python train.py --arch="vit" --model="image embedding model" --dataset="gratings and oriented noise at many angles and scales" --train_examples=197500 --image_size=32 --crop_scale_min=1 --horizontal_flip=false --targets=["kind"] --num_classes=6 --embedding_dim=128 --norm="layernorm" --norm_position="pre" --hidden_act="silu" --mlp_ratio=4 --head_dim=48 --fused_qkv=true --bias="all" --qk_norm=false --parallel_block=false --inner_norm=false --patch_size=[2, 2] --layers=12 --width=192 --positions="learned" --pooling="attention" --am_softmax_margin=0.2 --am_softmax_scale=16 --init="trunc_normal_002" --residual_init="none" --optimizer="adamw" --learning_rate=0.0015 --beta1=0.9 --beta2=0.95 --eps=1e-06 --adaptive_grad_clip=0.05 --ema_decay=0.995 --max_steps=9200 --batch_size=128 --epochs=6.0 --lr_schedule="cosine_restarts" --final_lr_fraction=0 --warmup_steps=920 --weight_decay=0.1
Rows from block 8 of a small image embedding model, named by matrix and row number. Rows with one number belong to one neuron. Each number is 128 + 32 x the weight over its row's rms, rounded and kept within 0 to 255. All counts start at 0. Numbers have three digits each.
After each neuron's rows are labels from the 100 images, of 14976, where the neuron reaches its highest value: "patch colour" is the nearest of a few named colours to the mean colour under the peak. Only what is clearly more common there than usual is listed. The data: gratings and oriented noise at many angles and scales. In brackets: how many of the 100.
# fc1: MLP up (model.blocks.8.mlp.fc1.weight, 768x192), inputs 0-95
# fc2: MLP down (model.blocks.8.mlp.fc2.weight, 192x768, transposed), outputs 0-95

fc1.250:128143130133126149190093100174138122138125163132132153084175140100144044083138149101192143089129095154135077146068134153109188106152176087150127138159157167119105122104118134154091195138139122151120108127074162147110138148126145175078154065169094107151132110166198131106096109147116121108
fc2.250:118100158069142147051132140160122095148084146152122144080126119171112140079081188134115141115155173126104126100120107169100143158176182110217167128182130087136147139146175039125100147077112090173124114154150143128120096092115103162159109108118089061111159104117166122136153116128193123109
patch colour: red (32); purple (32)

fc1.594:186092148154132110144175097148198151074167119092169138068150095128181115100141126119114058154124126075146063127138128128120097197121162155113090142192154139161101199158098140100145146137121106104143151111100170037167141112181168165100084169106111189162130150130174111080149122087093156178
fc2.594:079138145087140121099139148101122134115128133119120153183117154139117185115151143141082137108068088092183165172154103054133164123068131081140203184102099120107202093118129135144084140123107152045118115094113055173058075143153113121110122119164155160142126170101119133154086157070117107142
patch colour: brown (44)

fc1.253:143123136099121121119102138108109102119084104127128131108144109093144145151101088121108090154140185145183179095180169173141128147115117126166126107111113088118159105115133172136082135145116098100175135150173100176146127117102148112115151131146098133156102141058102140100114167106156153061
fc2.253:110140156130172095121119115141105161169188161105181112124132114124100091112111122100158163155187072057123093140116080122152131097155128097093115114142152109181130173127137113135148075143140137183101109117057126108110139135117076154067173137135159119103123111158178077156149102147118132112
patch colour: cyan (73)

fc1.651:112089166218183138120126137167131127120109121106116179121137097084128157063138114100190135131143144112123089165094056158124146119069154143114097134101180148128172149136154133099197133132155129062118185130155153048143131116104140110096117120120089145078120162128149102077171140100090055111
fc2.651:127122087141160136092131133140137139139116078130088112150097167173089098174178136122055116108128116147128193147126156144142122152131186136191178126083129106141170095083128112123116095097132135175181047129181107171156130148168140178179081099108097101114113113128146111144142094160149137120
patch colour: brown (49)

fc1.27:118106112166150151163057098117135080135166179108083169141077176164122108101060122112178087137104122096130171161095177126101159145154105180167112125123090154146151097122144164128130141125128087097125160144140132158077118127131169143102134135120088126141082098142191174091145082122117147118
fc2.27:118081057130136127065182117124113174088144107116131129076162121140182109190225099137088161123067132076170158124143121136155152089107121156169182111161137089149134178163122117189138096151121200113133101131141124128145134166118111146111113141152191142172117169150198133171144134184083068155
patch colour: brown (53); green (40)

fc1.95:156172101168124129197112067160146125077120139164116173143124172092159144104147168098218104117133107137103109126067094103115117116150097107086121110085082178099108110041078123145176199158185127105135148127089148137117144112215161123152135166183118124191115156089102159164129100160155132182
fc2.95:115133136163147078119192150055174176118088127170144097174087064142075130159134115153136168096130104112130120158132119078111153120159093186091087170085129152078145165108149139051175137137153151109105102118177067076161130128142148111131152141115148145081170101165117125133097143161130117157
patch colour: pink (25)

fc1.362:117106129100094087117200173110127067131102048149128123110108146120112171112169177139106112119135114123130176102148112118092110076114151152166116175111146182100133093149097103092059117120114167138128133161156091188133178133144144128148118161091212129122114075131083164131149132131089155165
fc2.362:139137178142140086085075083137166089131142142091147100170132152099108121027121107101142132135111138133178156089141084143162154149200103114070111134171138099122140117086118102134215168145112076154091100159124147119084181169159155114070154180162107137169106114165154141096116146156104169099
patch colour: purple (29)

fc1.331:089141090081110083115125156108120083131170074135096123090131155151135100205205111146103112133113161132103147140135133185116128104123106093186112103092157122092115144147156138175102124180104169131127111142103104198083113169160093105076146166084151149136161086097183140129121113143115107077
fc2.331:174136182148133110134128107157133148175138079115177121112134134139120088080111119135103205131172085124119090131138140099105106184148086218079093111133135143164137139138134074161144103145129113174072060116082166091129129089129140134151137144140062157115154157149125126132091182143159129067
patch colour: green (30)

fc1.339:165092119138125162108072086078187179130215075140146086117218195163141146115101116070128102137126132125136144163103194113107072164113095109175128152174127152086169134140106162110122157157140139094075117141094179156196136120153180148159120152072121093125099101097102114087120114093054101094
fc2.339:115091113087091173120119163083153160143224096145118189180110146135123159188126132097135107052122110124175130092176097084168108084121122142134152169102078082133143132133102141147137107100136223143137132160087075135102103119160087159092130128111178099166145103183137149155126121125129137124
patch colour: pink (42); white (29)

fc1.60:135129097189136134119129100189152128116150139076144150154184141085108063125092150121169132158117088125120163156111127144130188072150130090116045117146121138133125188113155156122161106161174126150159146102070101114113169104087130118057179098124155158131114109177146125123085149160076110083
fc2.60:132135182096107135084131174104102126096102145142096152095115129156142144155125116146105131100122139119174122149125178145096110170074133141219166125146151081115128108185142062145091135092091111078138105210146196187124070153128114171160101114153113112144157089071085136115151122129171150085
patch colour: yellow (28)

fc1.319:114135097180140127117143136142131136105148157132126121123135128113107054125084126111183163148115098131146160168115149142113194078153124095113090139158128118113106193095163160139167143151161111158166137096090125110102200131108136156028212069129123138146125088178161119127081166129070130097
fc2.319:152112184071137144093111134136135121106108142149116143116088122111152129131116176145094089117137130115117138129133136142131132135110140121189144106146169081134143116140135055137080143065110087095107115220147177152136030122148089154158100121145104112154129113091108168100147123147199143082
patch colour: yellow (40)

fc1.652:075124122091120146123165109195110127149117113161085184101145076169061136166129095113201089085121143105130139163139121135125121196128156148078134151107140071152139168137175145097145156116161177148122169185130143118092088232074145152117126144076125142124135048111119095118147138032075165090
fc2.652:142136150128096110126135131103174096118149119133111012088172186101065082128074127089151153046182139163098158215123195102127106111136096156191091148155126167125124120110170145143155155152113059126125155042172104102122110109090154127127125174138121117085111100113094119121102098161190101133
patch colour: blue (31)

fc1.435:122117079065155119090150106138117095129047139170095128068139157117088159108117124140091087106115204184136123105153083159144125133186149153180184138112109100118195104094135114104065181110147114158110138013201099115182227132150159109170151111158091129144109156062107134124101132126172142138
fc2.435:163169098155113085182123120108166157075147094117150106187106129104139114145137107102158158159162078102067139115139178120109126101148077104075102126077100136145117099073067138130153133155160113064132180180102123102128133112162137095105137199127161124145102159125108151138144124150113150146
patch colour: pink (25)

fc1.261:098167144175161133105098128114132195124145148141113126078107172151130147166173161080108089142139189137095134115119153096113107135121129115186125127144121141071125108128128129103159120092163141144131133121110095093101089120124109128172099086168150174152077225161143096139086070170167196172
fc2.261:090138100119149127123101176133123109113120107096167142132120170130163166105150132165186126110139079134172093156167047120138124183089126073101217145140155104079190118111124141110109150111095099124115128174107128159148048088186179110117088077101166144128136136124123131081120194098155132068
patch colour: grey (99)

fc1.264:104117161144089091145106132111118158149160156170143071128133145131145050084112097128159168132193118147127100127130185106084159161130073117110146110145118113173143156084097175136131119137132135093170112156078126131068142179134100138070163133145116107091117072167197104126131139129103159153
fc2.264:141159114161156091132140137122185111080141093127119119171142152096110144200129123125161124147130074125107182132136107163114118087120099125102069110057124134138103106084122155142173149155145119105158173130150160135138105103162155078168096184115125138159099138083102148117122153105148170166
patch colour: blue (31); cyan (29)

fc1.354:123097155085120092070143145092077125136094130144139128107116107168093114182103070137078120145192199112153152101150119112099144130117066128166165155152115040110187133099130150134105110149086114100152125136197081182137132175134104110124155130122136078128118129063163119142159122109126088106
fc2.354:167132142102157084113066141165135129117167143170121161105091135067119083116098142070136099118224084139105118128123074112077172142180107110154169124116157095170085139084131145178112150110140112191145114105139171147091105134091079159062168149159122119120106137067198130052145165093164170130
patch colour: green (56)

fc1.109:107127119109152108160114088185153114158076100132113166126159146127122099144098183090151064146143242072144133116147162090106116114120156131115139099101152123038114126120186154128151133200110144198094109155070147156121074149124191140121151115124128148132137153133131048093130167103102060065
fc2.109:131112099100176118079197138041148165096152103108149104108127150149096105156159122077166172109128016130111135119116092159132089071064193187174146086194124165202145155137116109175147112105144139141116124115110114157092117149136119157096102169087150116163114126097183170163084109182113148132
patch colour: pink (29); purple (26)

fc1.685:076120137110152160121079116165132122153146067122132167089129162171094173143102074101183121122136148145109168121147136195117092131091124151132166159092135136117188146133128150024152104112156131139063153134087144149184095149096240184192149159113121108145123141171084089118172142082173143146
fc2.685:144163158075099147118134120116164079119167191179185121095149123095114116196127170157140163130089084147056119055161130069141118109105159162106129124086121113150064134127096123160122121106132148145157088227138107103136139171143183116102167099164105110141140091156163159119138107084122134147
patch colour: black (49); brown (33)

fc1.348:107161152125087158092112134154050136163177095063126080148154113141104085144114139117090146186152164127143177102170153151147157120106135106149101100180150052194065112146111089140135084127086104134128110129114146122152109133153124122164116079132150104139109089125113098125184116073108142097
fc2.348:107133163126136083140161137089144162119130177131142094151057096114115084125134101116141150074212132088126078130127130125120176140124081146140102197139170163082126116079098060080128139126119109074075083143113146108147208150181139140133168135138116114150174079167156192118068120181181126138
patch colour: brown (92)

fc1.178:134136106145144138173104101186142124149129150134120160094186187091146063094130166098189135105125097143117095146077127146123196115162154087145136127166146158124102129094133147165110191156158097169136128105071163146088143161129148159086167062179099129152137107154183134111080105134112139130
fc2.178:118098155090156118059146151144141112124074122168120130083110116173113140081077187117142183138161154115071154100136101153091136152204174119232157136157132080122143134134176034100100160068113078169112117167140142122135077085146112143157096110109086061098167101125140115145155108146194097153
patch colour: red (38); purple (25)

fc1.674:102147161122085096089060149145116168098118048134068160071185106118096161076166109072127093157126141151109190085150141217098159163117143154157103083169173126139167091099151188125116108109140121145164164143130134131124116155125107104166131176156153124126146153074137119065139180077158105113
fc2.674:163101214054130123173092136118157104181188140191139073170114131103133096152120177159096122121087087159151144147147113134133146081147167147115154167095081116161082157127127108150111136124114166145095116132101108152072069175120100147102145096107039119128127121166145119126084130137140128102
patch colour: blue (25)

fc1.150:097093099062155121064117072116105108137100168125097117089148155121105125136096112166058111096125227176153134121163103135144150106146155131187103126158120079097171117078094130121066140120137115147106134049179093108164196126121148103183154101141102126126139159102115145139096125115136132113
fc2.150:149170098150113092211127123122145166076145088137173124181120109109139140151187099083163111160159096112094134098131144131127098086118093119091114148068116179137109095092064130126149136147149158093108164154088171142137116119179149107116129191143136138143091159125100147133134127137119138149
patch colour: pink (28); purple (26)

fc1.67:117162130140115136137110050137116138147131132078166102097163143111179057095125146073145094107116099168182105111111130117062206126132155057124135104146140129121098114127143146150125119126150119158182106115072115118167167128090115171110141089176137121156127110131180096140166148132132070079
fc2.67:123100149152147129062159158093135165101130137164173173126095081152092153149153089140075129128120158080132134164148063035133137137116125143143151163107137091097111172133150081140132162115128166102126098144142060179191054123137131193142141147099151118096166118106091117102157094058132146116
patch colour: yellow (43)

fc1.564:167175156193085139193136127134162134087181137086125115158135174119168091144090114116182125125148039106160125151111155157155143126112069078084073079150140120125077101095052125161136110170184115066154136157055156108132133113153139132132140119141156116200103138142119155098090104150115137141
fc2.564:070134096116146127089181140082085169154105107141143101121137058181053137163137090132101173156088206092143115094194138105142136126157131160114142149118122140092157159160146089083146106075128187161106102104192075128137144125155173158126132116100108163074161103158137073136162197116117118128
patch colour: grey (94)

fc1.343:121140121089101168162174138110132127069163099176179099123137081118110148146129082100094055162153183140119125154139156154122072090121094160150116146135117139121135118135133145127070088096169149127135148174114082192133166138123078136145131135121143155121129108109083136112088121138141186123
fc2.343:105156090138080119088038033139141116154135133125106155189103134181114098151135138168122154105116141147137131185141164086106100117161179171088104141125122144136119127084120081103117142121127140123146163157221149127104084166155160106070125113173147123069129120167186139103161092140176174119
patch colour: brown (42)

fc1.536:103174160101127101154128126112089184152167138051136080177116091179109081151137102124123170137194125096115131108109144141093154103102125095144058144165167065122061081132047108105159092111088130106098087143119166091178118176168148150152126100115127081174110117114101119170181095100114083087
fc2.536:133113144089163032132137124090130146119122177150147114122046136110126095119148116111125121086242156130133077136133125121077166142119084147144119195115148150068156114107096098105127172115144122104117104105181138115151201148159129157112173164164113115113136127119152184118096153165163131127
patch colour: grey (99)

fc1.446:114102077074155128062150110134108095128045129174089135098133144121093158106113133149089099096099225170153129109162077158168113121175147161164188144121110093108173119099119107093078165101149147147106123028199099136169231114146138097184160129146117121136115172070097125116114142115169142123
fc2.446:174167105165105090183133121123164147081170101120148114174117126085144106147139105109159142154158097117077140130141170108109127093137067103081086105095096137147095110079052138133159143155152124053145172175079138102122144117150145103100144201138154125151100161116114154129146145141098151154
patch colour: white (48)

fc1.145:095123168103138137094037110114138128133122107092126175140127081166097156134097107154220159097116195096124156146069167176167140122093150125126096128129189143152131111129147160073138138131081165132159123102166126100145130153107172092084126163112140179097102145134116116132131172154123038111
fc2.145:103119114101154103121182130098112186094142134089076099145115189066152166132091079085125158130130080144118093120129124129150133130076149101165116105178158140167155087147162121138134120119119106168109141198079118136159156108152187119239090143126090111108125080074146163130084148107166128097
patch colour: pink (28)

fc1.570:128094139145153103168059071189155096097124112141123152066135064216152100081089152142161114088073104121104068166102131133126135155171159143115072126145151151123119129103126169108167107147103103134125155180100158060147138101104197113109141145124095153140090117124113113100185168064072109143
fc2.570:123129048133128154084141125087086109140132134101143072105170136082078116207143135102177153150062182095128129090154049097135122142050143097197160117133171169098197084134150164167149101131179138142103170174123077163100141191125131116124132143134163154140108161131172125108184134167135142090
patch colour: red (27)

fc1.405:107094092148133174171116153182138133128065098193083119093141191106148092201165140109159088124134129089102130141172108078084132100111192179061097129145144137156128145100098138136206162115141140111188157120162132110145077114138128128104117110101128082147117110084093115123141170118119159117
fc2.405:147157092139141149062119109122161084066114133052109095096105097139103103200091124137125140089166137172109090185123168107137129130113140115125164121069171182139154150176142095130101122100099093089098162075121142219111157139119163119157137155140100172101117127145086157115170147123121084147
patch colour: green (55)

fc1.487:096088127070138118143201124108106149133143082160111096088182140101119087116163145133105138074097171113096115099137130088093099173115130179184148132074154122111113185106139124163076110108119143129121146148150103169078113130137088134148149143137159136103141110066128143192101079091128111123
fc2.487:157125135108114162091080089099175080136167145069159091139139190161087060082087107134207149137145066147133096142110123173125081146158117097101121113122133175117213115092154097128164136150145138153116126107136135085149074137122108111088101122073096110128146143137121152118059169179135206099
patch colour: purple (35)

fc1.517:121117161155080100138108159134134140151159148148147073120126145157149047096128113108145153125203087150123104137115181094100166144131081115112142111161126119172128158082085176144152128126139133083162125151073136128056129175138093135064133121136128102100108081151197095134120124123100158138
fc2.517:142163081150136105159143114111149152078167099114112129172124142095123131178137119114140128154175117133111170119154109143116116108134084104100069124075097132111080116092084135147175126161145133105144176096156146123150135101168159081162105176134132157145099144095105142121134153114122165137
patch colour: blue (34); cyan (26)

fc1.597:124099136105135087132130124080138191150103155116124112134105119145097088155139103118120140090160097187161078124085079137144162162166076156111130165145167156113160134086116175092131141160134100152098124072140092044160198163103144091134234082123136136116162084156158133120096066186115147158
fc2.597:133116173148134151181150076144148105136110098081150162131183166150152182151172115145119101104149119143145130138082109095156100125121131166105120130088149180092126125104123146083131109185109111136106164060103111144159132136095158079185131122081177203116137126152113153155097082155124058183
patch colour: grey (97)

fc1.118:111101100110130134125110144159133102114093106145061112165140148103127142057153124147112100122108124074110103134099126184096126116114112096182170201111154108121173130120110092112067099098143124132108150120151079129170084112126141150151137106123190121132132110083093152139126111084096150148
fc2.118:131150137120164099146152122100124099187170131104151163154104120143126078090028201106180132111131024143149120071128185116158113118167206088155113136130162117174127166120165112152192168148142063139142132121084105094062164136104140119084120171183070124097133129157143139119088147084147135147
patch colour: purple (33)

fc1.596:165106097138157072171073135095114092125209134120134147144090149132131103120121160095127050118140129131079118120127173099143095122134116133125106134137123116091115121125178094177052100081173141105150143137086156127136137083123165172129124163080084084149149083146164141104086110087091195127
fc2.596:149139096142129112035177135064090178078077109131102199101164094189118146130157105129101157164134148078166085204122099108132139131075116133123197131135141145099154132105143169110059091133106167121119099118163100208177125152099109141124104138101193104128109100156119096144151113113166080077
patch colour: green (49)

fc1.599:100104080068155122090163110102118106142036146172096118086161132137083160114115109142070106096114203200144118093147091172142132130196148151195177150113117117096181115089128144105072180101151121142103123040197100095176224132135153106162153112157083132121121146087097144127098138121161131128
fc2.599:161171085158119096175119095128151149085161084126162112192118128093149138143145119107169135172170092129067136109132175102104120085161093115076093133083088169140108116091075142132161132166158141074143168162104142106139138108168135109121133198139159127143104144128104137149143150148117140164
patch colour: pink (30); purple (28)

fc1.608:105137138090131146134149121096097147125147074161127140144048141125138096188151158066142075144098143106075134138107137146157143162105150186121127154090150144116104139114144065121184115146107121119158122133156137085148127126160113126193119132151157117150115135113140123170158080139118123099
fc2.608:071140123123101139108116170138113130081110181108100160180161167139125158066076127135173142139162143143111146077186132071091140126129079091150191144179184135124149107141123192116160133086208106114139137224100115160105133136098179103137123122096162134099087174161140180131101182119115126183
patch colour: brown (62)

fc1.500:116121105174156129120142131150150147147111163147114115100155148110102070132076134138161166130122111127150178166125147145107185094149141100134126126134120113117131189083172160150144149131172125154185117084099116109085201118087145151040212071126109144127126094169164107112088167122081160119
fc2.500:144130182069142131069122159160135113100120137141124136111101103128141127128105172131097096126115134102109152127147155146115113117106120114187142132146157087153123111160129043114094120057112092105098114240148190150150027106155097156167091144155120084131122132084116151088149123139195117089
patch colour: yellow (33)

fc1.749:130132143125121158085123127109097101112111071109137159118151106093130179174139073130091086170140195140163195084167153157151118155096124135155100128093113083116112094116131149120130138162095104091163167121164121168161130133104160094115143143130126142139121142038097167089139149133140152079
fc2.749:112117144157167115132098122146156167127191175081203129125132138148126111101110157101181169148177048070088096168117093105127149118153136073097131141114175124152113176123171109137121120147123131164111121127051113126096080119097108145061177109105146160135134087157186091135145095143136127130
patch colour: cyan (30)

fc1.123:130129154164084100151089128114119151125171161162157084141132128150148085097133131117177143135212098127114095137110176066104148148123072107081160119153120106165137153076096147135145110129126146099166111151049120128067129174148096142068160146117149110129121100152176084138152101140095151142
fc2.123:152157086154132096127147123092163152081142118135126127162108141097111130188136096115138112140157114141110145126161089149097126120133085136103085134053105109116105110095095165132169142167176129116143167106168115121166129128127156090147124187139147134137112148098104145123145166116118160129
patch colour: cyan (47); green (34)

fc1.175:115061142110181109116101102062114117158152122154153160111123173144121104147133163123153057135122145119093119130092122176147081146104132106168108110112173166135099105131128139081106154136150100127071090125085136199180085133149177144104133137112136147133165123120119106094131156076078100142
fc2.175:135122197066167143051134099095089123111126094121132172122141128109096136118171082129132145095069124166127150078215142081135146106113121100115170135132107118127085106079136146181160134093126195115149143155194144116080111143188143143141134160153126141165151146157167067139138093150149104073
patch colour: grey (94)

fc1.478:106151104095106084153169128098111117159124074116104168152104132136101112155106071117141098146099154139112112139148183147157149126121083112220172105114137111121100154131143117095050071150144140179124165131178142247080148149107104154115130146134157146113192110088101115139096100210155107128
fc2.478:174124118166123140107123085128165096177145117131122108128136150120172128095101144175181140158238100156142127122120162179141151124172121117066112148124159144156094128104118146116157106133094142180122102152095149130136077084139069151113151146102056112128123072117138116099113130116094165087
patch colour: purple (40)

fc1.527:092072096106113124153158106117120110122169079151155123136147107188100178083133119126153106140150145100163179127143176181161132129107137099116162158041090118108168089101137140086089161116130060109159179172145124166170138101095142176175128103147122117143086114070099145095129154151092176134
fc2.527:075168165078134143078156106107090098158161160146158166143135112113085117187108150114137123129103093120141140047167086123111107149146113087060081097215100151153119140134120145177197123129149156165096074169076104133071109162092189139079095130168115136134107104147182112130078124146128167131
patch colour: purple (26)

fc1.682:121122147096175136113087132163146165174089136139125084093159205164120110115086175060193062155114185078072166113180130115116164106106125125181135132099107120098137111125128161157118119181118124194112221134087112128128114155091170136156105130112116145127151133169068075085098112123077178107
fc2.682:025139099124091088104149134071103188111134154080126163109160143124116095154196122138133159147078059157126149118168061144153113110134155091160204130132176109144145116097127105121127134103118130115162111139128081220083072140123121132101133102118120150123117189123100134118102084138102090076
patch colour: red (46); brown (27)

fc1.442:087116089081120144122143125156131103112127072154094128113155139151081131098135120142205046115118157144137194070145151120101110140114106141133121174141162113116151121140082126108092119082152106073156201097149086113139092111071075137118146123102155148120106113048123127117163100081192127127
fc2.442:163107158100125116092135112086097083165187195146092072153177133116122072120122122106151142128122067154115104087127111153150120079137131108140095111096129107172148153104109068208104156131157150122139079204127106087115147191111123127133105131182086124133127113109161141100062111168125118135
patch colour: brown (36)

fc1.569:123131138205104121204131140143126173112170106141167118137137136095149126114168098078239129123163075122121055158054119117127128143138107133066112133092133193143120105069073144133138172160124133102131127121036124131140125147145154139101147133148107131140139090139121148133134083160108162175
fc2.569:146157076153161128098154151118186127093143097133125131165130111105070173189141138119103136158050129076082197124169108186138114094107139161138107135089110131127165131132141081101163112092143162099116124148207140126152022104155132114187086180125124132096112134103083153117144156109140107106
patch colour: cyan (39)

fc1.625:136128160146096091132115143139114156119156154166137087151116129172135094109140112126157138154195105127125105153127156057100120152127064104059167125140121120170138146054094134144163113122148161104155118157067125135066143151167085137079176158121145101136101114133155070154167113108123136154
fc2.625:170157078140104085130159129101174151086141123150137116168089115105119118177145109101147126116143100160115131125126104130088143130143063117095085127060098107110100105091083179136167153152175129127143144114174111118156099121155133087146124198145132117133116157083136141114140161130134124147
patch colour: cyan (60)

fc1.686:092127097061128097148147160142114096109104090180120116139077101135135150138108104135061047167105137137129183156106169176107143081117124134170119074112137150095113050142110126112120090155142136124069185184120119125152142134157122173191129197142131147115128140138134117136108106154093158131
fc2.686:126136125108114122124078086152130126158166109121175179132145159131116132152131189107164166135144079119129121094064094118133101143091128138149154146101162115161168163137152108115197164136124133105138084222100118148126148158139094123096138137139127173081144142134177097094117129115127162088
patch colour: purple (28)

fc1.41:147112100090121152165174100128177151057175145129095110130112167140101107113110082169131104173086105134115132168105168101139158062108167130142116093143140149148152107128132144119043152120070116139099139154091132145096151107096140128175135122124161175113160140107104105096152143189172169242
fc2.41:102171114112151113073121113117072085165074141129169143171169137155135157090094083156089192106107188118165107116153126093150122104169081107105138152166148065169133133119114152135190140156113163144166146152135124112095088171163180158105137147134133157141145091169115138148100115173096087008
patch colour: purple (60)

fc1.557:074097129094080137118109147129064117166120157195115100089159158119153141132133099140141121128097164214086136156084140148178143100099115109123130139140115116179163123099200162096090097097130087063096142153115109148111124071203160155129137138110087116124168103142050135120136134105148214133
fc2.557:139159115139193149093122127075189174141181098115188110093182108137090102152161193127141183136085076129123150139198097182099148133142164154124120130112138146113132150060095064156118088096132137126156115149150100117129082177089120139082150177187122106140122108125176164160122083127094173067
patch colour: black (100)

fc1.603:145158120117165102149093142100153158128133124132043155097160171079170121144114113147129041139133138133059122173145148165093130175148094144111121129116108099109149126141068118150178081120162129146141174135108166124075130129184161136136127137160053144135136120194113155084059132086131203110
fc2.603:120114059176112144114107136109117158140075139125171146083142134242070120153154120148120155120130124141095158146135120129163135111143160138092143154128125134082185157124124090152143149109060192105140107146121125181113035160153143126061066135103162122151104105120150115204187128178119113184
patch colour: brown (31)

fc1.5:085051107073138115108149135123102148144153100166170147082159108160128169057128099102110116134148102123120147083152154136153097142099176158114108143129168093130157129151104153103158101080151151121091173154088170114203130053181169127124114193135104161144096132138157177121129191080136146120
fc2.5:131111150057126161161153165087134063109144166118112165124120144150115141116120158118150136107115124146101115100165096046167116148092135087096161104115109144107171120097129098201134122124126193158156148192120136189101078127107138138143131102130160123121084084176126153138133128149113105152
patch colour: grey (95)

fc1.714:161129122115135121173130071192190116115058179162131156087137129108128113089150153129202121080126112158114060123071121160120164118172133114175151152151145144073143107072119120120090220164125109149116138132118147144118136161156132139113142122172106086137134128101169170137080075158159085155
fc2.714:106159106152165122082182183130124162130094109174122132129098084167064148088117116124179231121166162061089127097140094128135161147228165176160114169131138119127113138123171067082156172121109145179111110120125107079128160070161150130117143114099101073070145100140148066133112101110172128171
patch colour: purple (56)

fc1.50:113154151103116103145127130107077169154167134045130085171118097172108072173139111132109164137180134096124139111122147133089159119099121090134086149172169057123073079137047107102150076107078121112092106130118150108162107160163140154154141114090139083172114112122113129174164108116102079089
fc2.50:142124141094154044147141121082136163102115193162154117126057109120113093127145114101121109070230152150137075122121114128069176125144073131128133205110151140074150103097096111102126185117149123107093113100173143102160194147153126147104178159169117110134144114135157190121093136170165128123
patch colour: grey (99)

fc1.658:102108108099130170138117143146142116140083112157123142117096140104122111137108097099105070148112088149133114115119202127082159126104195147152054090091152118156163107145143118081100168065125090140117103159125135184085108148110160099088083162112109081073084112107132102084144098102166077185
fc2.658:120126122080142108058115087102170122123202104151157110118134114118130130142049149068097150139122127120126135125101156102162121060152162143120167126147169121156126170096095086140164104130121206082117120179048097118077130189108080102060146185213152164139151144176115101136086104133135150154
patch colour: purple (48)

fc1.297:110088115158119101171189179111147125122167141213155097107131182123090168128095147036144032132137116149106161173129132056150099119150133149104164121163099141138180161123118087115092158106131104141124113168038130146081133096199133178146098102099075140124152125113148138079161157078097146147
fc2.297:127116097139162168104130151131163125092124139164132126096161150134126116131136142126090196146078065127142136175172098107087157120074129135130102111175150128094131114146152120113166134149122137117166148114131093162186077164135166169098152178122138162157108124209182112171108098154126068051
patch colour: grey (96)